A small image FSQ autoencoder, trained from scratch: encoder widths [48, 80, 144, 256], decoder norm groupnorm.
Rows from block 8 of the encoder of a small image FSQ autoencoder, named by matrix and row number. Rows with one number belong to one channel. Each number is 500 + 25 x the weight over its row's rms, rounded and kept within 0 to 999. All counts start at 0. Numbers have three digits each.
After each channel's rows are labels from the 100 images, of 14848, where the channel reaches its highest value: "responds to" is what is common among them. Only what is clearly more common there than usual is listed. The data: simulated telescope pictures of galaxies.
# convs0: first 3x3 conv (encoder.blocks.8.convs.0.weight, 256x256x3x3, standardized in use, each kernel summed), inputs 0-85
# convs1: second 3x3 conv (encoder.blocks.8.convs.1.weight, 256x256x3x3, standardized in use, transposed, each kernel summed), outputs 0-85

convs0.242:502531514476510512395520500509510484551492498484523509506473508482496456503475512503513505470491499442488530513482478482496494468499486374536484493505518483513486508488501476472505441507488492464485466467497465487481497509493527495514504501534498496504493536
convs1.242:519520471500507477536516528483500514515477455512512496485536520510469452512467502474465514460547516468481508519524461531489487511457492561539499529475520525505511490500480502465460536514522527473477541529531456543480479504502480465518513482470512471521497498
responds to: round elliptical

convs0.63:481497515469525391414512516504498503486498517498497554478478438509492548516479476532498489535518502492495507498505473512431458506491479405511495519523487505511481497479481479504497451487509486545509466498500471501530490449438496515518439489491493506510473495
convs1.63:520527462471494459524524533478520504534482477517508497461528534510495448539464524484488534484529535466468519512509462526498479541480516530501535524480538525498522478474481520478464521540526511476506523526507469523500459475519466487535489475468520479539516523
responds to: many-armed spiral; winding: anticlockwise outward

convs0.173:496489519508532555572531502479507469524522476495509519504470508507489488536488469498522496513546474481508527498492511485547507489509526532506483496500496514525483494478523519516505506524520527525519523501489483517475527478482531509512499514478504498500528491
convs1.173:518535464465464482493489509468518505526486474517508501459532529523505453529467525479478527484494543470464513501523456530501469530493493507503531522476552532486519474468490524482461524532525522482504523522529468530492467461526464481540476479479518500527536528
responds to: tilted; irregular

convs0.113:502429458530481371551503402510489499478503464515511497491515505508492497480494508497491490501503511481496487486499510490506495496497502435504499469494505482517505507528492514479480564479467468479471463507494520493511506445519485513500502493482497523507549491
convs1.113:529537466473470495495490529464525498525482481507505498465515520512514460524469533477475528498506513469462523524503463506528492517495504511499548537477540529504517483474485513479458508544526519466485524514499471529501464458521455480521459473473521483530525525
responds to: star cluster

convs0.220:500526523484609535487505543506480474522517497496509524479471464499490549519483463496508504508530514454491516502504463490484485455498475596489497510533477490483443482471508508501484446490535494505497526510508439502526480492447512524535485469506474533513459490
convs1.220:522523464471478484498509519473526509531485472523502508456537529520515467533463529477503530479507540459474505501513462526491477531498472518497534516481534527497537478466476523478463536528526528482496509520529455524488451481532470478541484476477520512537523526
responds to: edge-on disc

convs0.186:474494493474519533493537444508487518489522497517496508531498492476474520515466482506491481493515517458497481502506457478502482490513509448472497471487460489506457496504488499501527519522483463507442480512512562477536504495469477496499484504510491506499513507
convs1.186:531533455487460497501497561462526494529487477523508485466527522511511455526466531494471536497497528467472526524512468496484479537486484535513534534479517516517522480483468527469468531534518525477467534513516473541485456482523455474519474478458518478529522526
responds to: many-armed spiral

convs0.44:492557515474488537426516570496504479533508514481501507501485460472461510528505488498507461506553510534475508503515495515491465441519478452510470523511503514487436484454478483496509446497519511509506561494486506502516485497465527490499459478502478500519449502
convs1.44:520478482509503481531548457501506495502544547510491522489519516521475444500515504535551509512491550460546487500485477436431527509498494558452510499504503488515523535493510487487492496505496514492564502514481458491537475473524515476480474531485464526502522519
responds to: irregular

convs0.119:514464450481537500437505478505506508499509539515526536489464506506504468493493503545491485501460501468503520495519484496491515495504474412538520441529460512500491510524482501491519471467512424543432442521497492500526464466485467491543515507508484525467515497
convs1.119:533533461487470495507505524469516509524479478520509499460529521521522456533474523479484529467519541466472531516518454521500483523496483524518525527467548525501527478479482527476465528539525523486494528516524473532483470466523465470527472483470523486528535525
responds to: winding: clockwise outward

convs0.50:499550491492496585483499490487527495532497487512485501540498492492520438479498509486506492458477475478498507486478470492467501450479514548479501460447487470481535511480512521473523439508504520486544516483521511468486530512500480492531492491522508493484491547
convs1.50:527523465483475467506500516476510507527483478506502500462525522516481441538471506475456521473510525481470524510524463516484468537485477522522515526466525527501516480478489508471460537544525520488493514521541470546490482480521461471537510475463511489530510515
responds to: many-armed spiral; winding: anticlockwise outward

convs0.73:536532510508498466577518535487500496453477479499528564465443502498484503505509520511484489522538496563481491489509487509489481472478474540503490546547496521499487503500493447470510485518505480505552449489450472508472554512532510493475495494504504495492510516
convs1.73:518526466460465482493488496469525503531490488521510501453532527522510460520465522481470527482492531486470513508520442508510473534502499501488532529473546529489524478466482520482460529543528521478516519521536465534485467476514461479543467479480515501536538530
responds to: irregular

convs0.174:466499503477520483519505524512504497509525489499499465412487490513501532494493519504494513524485493459503484495498470524501515506517501522488500498483615494497529479511514498466495542487487511485509522502500351464493498508510509472483494484473514527464489520
convs1.174:523539453479470481500489503486520527527493497534489497488522560521505479532464513487496531477510534458498515501517469544510464500491499521507524530469528518493506492472495527469467508535531523474497505514527454535482474454535455467527497468472522512536520524
responds to: noisy

convs0.197:490469490504535449563499349497516494508493468497502504500494511487518462497492505487496508495529457475500511484476461482495506513494504500453484545447494488493562500521519510489479487512499522458527463472522478468484494541516506521535506488487523488481484527
convs1.197:511528469485482442494488522476520503523478475506506494479533528518474443534466515482459522482497528485456515513523447511505464537488486510492522519472524528503519476478490512477455531535523523485492525523546463545484479484507463484534494466471521492533521516
responds to: winding: anticlockwise outward

convs0.51:512483487523407450509493452507481533438494474538521469497532491503507487481473502504504491453478514492510495517532475504503497472482497468475521474446510492477459501490512516523482483500528545503494522487513484487502507493511466506466501498506504519503503530
convs1.51:521531468480466477498497519474522509527477470518499491457528526521516446524463527481476525474510531470461517516521460532505459529490485515507523531473538528497531474482485518481460523541522522477498512518531470541484471465519461475537481477476525496525524523
responds to: star cluster

convs0.206:505500497506463441531519465489491518482482503502523517499514467499469502490519492527494471499549499534492513495514506528464500479527509352508493516499500503502468500477483485509497496497497490534487443522465496488500498515515490499491478511510484480516482499
convs1.206:506503468480500445527524518482521524520461467536515495466513524522459495491488539472490523506513541486472519516508481480506458498482525581471517521489552518480507480488507524495482516531521506473528552525518469512492461498480478488545480479466540444533526517
responds to: irregular

convs0.114:520475482506534509525496509516487490502522501515493515504490518526550502495518514465483485506511496508497533508464470519489506481454535572465526459453469497514566511490516521513502501514483487517506584491485478487481525439536483496511546497513518514521512485
convs1.114:522531462478461485499496523466517504527483474516502496461530526522509452533468521481478530474508542471458515506523454519505467532492474514510530526470551532501525476471487521477465530539526522481495514517536471533486469463523464473537481480473522500526526526
responds to: tilted; many-armed spiral

convs0.182:499473511512411483548512494497519486532490475499509483439490468515463427519539521497481455480519491481500503497489483484538485485493463476476491540473508517495472522504491486493520490531510502482488499484487484488463542498529485509514469491477493481544534493
convs1.182:516532462489468474489490509476522503525477473506506495463529530512510437516470530495471527476498534471463505516519445527499458533491486500496526532472537524494534477478486515481461526523518523492497514513546467537485475456523460477524483474479525499516525525
responds to: winding: anticlockwise outward; two-armed spiral

convs0.243:535553528499476453511538485524480476481496461488540501454493501468487486481493502496509529567566489497489510530511478496457481485539457503531511518520494490497527495469499484503484485478502519489549513494447477462491510520536500504448505517516496490486479475
convs1.243:532515467479466474502495517476521515529482484526502500457538514526522453525466522487497521490500547483474503505510462502509476511495490517486514526489552529502524473469488538476444536536523524474503519523541447539485464478522461479537468486487513504540531526
responds to: irregular

convs0.38:527548474494489625472505615507510479529500494487467532473461487501470473517496493489498459475497483468484525472497503465503471458472465556514495472507509507499456505492468501468514475513516454484482427489497487491504529504466487481517506486522484507500500506
convs1.38:534534455483453531496496492472505488528510498510523517453531525516506428525484502477475525485506523457506531500521472543494506525480479509547516533461521529492505499497488515485470529535529515470495531522507463533512483462529457473529486496458499492522514520
responds to: many-armed spiral

convs0.0:520535526523481555571504563482488497466487477510468517480484505504509445502511508493487460511558483561484508472496485490534474493483497599483507542532479517509472505487507514497491491497516493476554544494468493479482534542545508507506498478482497495524530533
convs1.0:523522466469473495480487483468529503528487496517497505459535529526504436514463524480478528485476529488480516501524451508512480536510504487484531524475548530487523483466490519483452527543525527480523510520538467535492465469512461484529477477477511499532534534
responds to: irregular

convs0.84:477492513473538552436529503519499494502510513501525475502484480499460548489481485497483480499493488473498480510489477510509484488532516422498466517484512490500492485499503479503509498486467493508481542494507493472519440491423474482498502498521494491469464516
convs1.84:528528468502472505518511554483511487517494466497496491490516537495544468536492521504501523458521522454473510540511459504464494530456465553535511519477551501520526478494467520462471515501534543475449508506519464517494475468513466460512491483468524492513513510
responds to: irregular

convs0.130:517543494495469554514494519496506487496493499479523534495454502494473479522442501489511450454469478463478512496518513454487464501501488570492510464472481492513487494529499458471505479507493462474503432481449500500478499538522477497498519504539480499497518528
convs1.130:520524463492450518486476524474519482522500488524518530467529528511530448510472494487475519479488511472486507502512471519515501496483473512548507535467529510512504481501464527472470543531518529472473536515534459545481485492517467459523517481474517491523507506
responds to: lensed arc

convs0.140:496483498507513509508504550528505508504520479495478497392492533520521546521515509517506531535500505501509511494533473524510489499474496515512516502505603531501541502499518501506488501493523532509518531518513365499503530510474518520483520486486504519495488506
convs1.140:515541458477479481501489504481519513524477491530486491462529545525512463524463531489480528479510537464473514512511465539507456525503497521505523531470539523489517477484486526477459508535522520483501498511534465527484468460525462477537483485482525503529530529
responds to: noisy

convs0.14:491464489498497521511462518500517491442486446504517509467519509507490414485529499457489483486521498458488501495482467484539507526492504515481498531474450482504492521503505524523481527514506507498513569489492497461455515508486494496547469486454501505541535488
convs1.14:523543455486478484488488500472516502523483476511497497468529529520506430518472524483477527482493544472476514506519468524506476542496483494500527527470547539492518493473497511488453525537518519493505503516537468535485475456533455482524462479477517493520528528
responds to: bright star with spikes

convs0.177:492496494487496561449505464494498499527488516512539486513464486476479541437487490510496521452443530446500519509495482480474509429484502478526505459461523485497493471505496491457548460461492467503451455500493478495522460460480513498486501506523478490484475528
convs1.177:529533462492466496515513543468514527522472458525509489467529524515513470533474520475474527466522537465480520523520461517487481524481469542514519527469546519507528465480474531469476525531524527482485530516530466535475477474521472459526488483467529478523516517
responds to: many-armed spiral; winding: clockwise outward; edge-on disc

convs0.100:508472541525446533464487504500503500454461450498499503477563496502479482499515478467488486483497497467493486489484474492531481550488509449497497501517520454487504503504508495543471513527520526469507479476542495470466525520534499495495512495450496506528486503
convs1.100:526542464485480482499499501472519489530488459499501510461519530513498437526472520486469522482508510474462518513518462528511477514484491504498525539477534532497526489481488498483450520538523523469495516516533464542502477462516449471521489465478513493526519518
responds to: round elliptical; flattened elliptical

convs0.6:518529531511482589570511548488485502461469487511475530479471483503505424466516510507489492503548490556489503482501496488524463461484506584471517541511466546511478499495521495511476511475505494481550483494461503479481522540546523519487503481500503487503520534
convs1.6:522523465473475497483487492470530500529489493522503508450532525525509427521466523476480526493483524487476515500526454512516480539506508493497534524474535532483517485471490519486456528548528524478514509521532468542494464465516460485534479479475512496534532534
responds to: irregular

convs0.143:506486512502527551516519451490481520536516511514540540468475496503512492495466468525521499473475505461511520499522482475462491506502494528479537433498460525500503503503476520516460512444538491509438552538512502511535481459454476534548498508500500523498512496
convs1.143:524532459469462497495493528465526510526480478525499498455529525523517459518471527479486530482494538468470510511513460523507475523501470516507531530479558524501531475460476529483460525539515523486491513511526468530479463466530460480536466480473524495531536531
responds to: small; many-armed spiral

convs0.161:502464494510431453513490483526483489464465482488485510503538459501468473512535502490489436450509482491487503495474510491500465515492480473474478491505523494476483511495502462543524510521522495525506479489501516501458516511536426493505483501496491497521501504
convs1.161:536540460466477481491486504470524497530489467508510526455518531513501450511486521490469522485506516477475522515512459503502466523499494497499540543475540529486519484471484506488452520537519524484508530511532461540501477452517443468536467474480517502529529526
responds to: flattened elliptical

convs0.112:512527534514456567549480503479497494470486468501502541452507528496492472510529499486492477479536484532487497478477505498509480514501498527499491517540516501500484475494499486501498477537485481486512517477482453488450534559555515496481502499504495470545462517
convs1.112:519527463458464479494492484479521506530490476512505507468530531517493464500468517477469517488486520492470508504522446522517469510504498494498518531483544533485511478468494513479451539525526522482520522522558460548485471464506461474534482477478516489530528526
responds to: ring galaxy

convs0.126:507530529514457513548493491493508490521486456497512516457475505505463419512537497490489442487562477529495494494466498508515487473501457477500465548533477492488464512479497479467534500534497501464509508462476480487455532526548504491493470483472503476543516478
convs1.126:514524458473474460503493495471522499528483467511505495467532527514504440509474522489467525478496527473470499518521442515516460533499483496490528527476546526490527484472491513478467537523524523488507515516552461538484474461522460472524483474489516488525522528
responds to: two-armed spiral

convs0.171:520515528522496593503497593473484494517496475505474528451468507503491471515498480491492459499524491525477513486488498489519466493464487553495487483536518509494454498482489505473509498526511487489532516498461474495482545493520526488484488486491498499525525507
convs1.171:518533466463466489490490478470525502531492476516509509455536535518510450514473528477476529482497534472471510510521451528507479528494502501498529532477549533485517484468488517486459524531526522477515521520538461535496464457517458480538476476478513497527532529
responds to: lensed arc

convs0.104:510532500509466439495499475487517523516483468499504502507516499491501439477473520507510528473537493518501508490487477504465473498510505409512499516472534479498504506477500469481511458499488519475497475480512510474475534530514491479470502484494508495483493533
convs1.104:524512472477470446514507511480513498525483476514508491453529523507487440529462511482459518468516509490460517517525451509506472532481494541517522524462510523499525470487483513466471539547524520475493526522538468536488469490511468470534513478478522498533504511
responds to: star cluster

convs0.223:455510527475502416444509444494508505552485490483528507529493519466494479472476501506511537512515499447493484488486472500487497504505496416481478502466517483500518473476500484451514443481508510469500529476510536511513487501452526480496473485476500504473467503
convs1.223:492505479461504419534495565492518470519503489512486473451516511488510476540466504512509494482503528476451478526512427498497491519489528551508532512487527498511498483500448507445459531544516525490455525502523465516511473499524476483505488471525501534557504496
responds to: tilted; winding: anticlockwise outward

convs0.237:517521540518429504538498509495497497486479448510509478474494512504478400510529511481488456489547505518492500498490462488534481510492466510488506523509457507494464522473494495507504480528529526472516533479477532466461554487546492493507472494476508490540538491
convs1.237:523531461484469474493491498473524502526482477517499500473533527518517430513474523486480527475501534473473508515522450525507471540500491498504525531468541531493524488480491515483462532533520521490511509516546468541487475455528460479531476479480518492524527524
responds to: bright star with spikes; winding: anticlockwise outward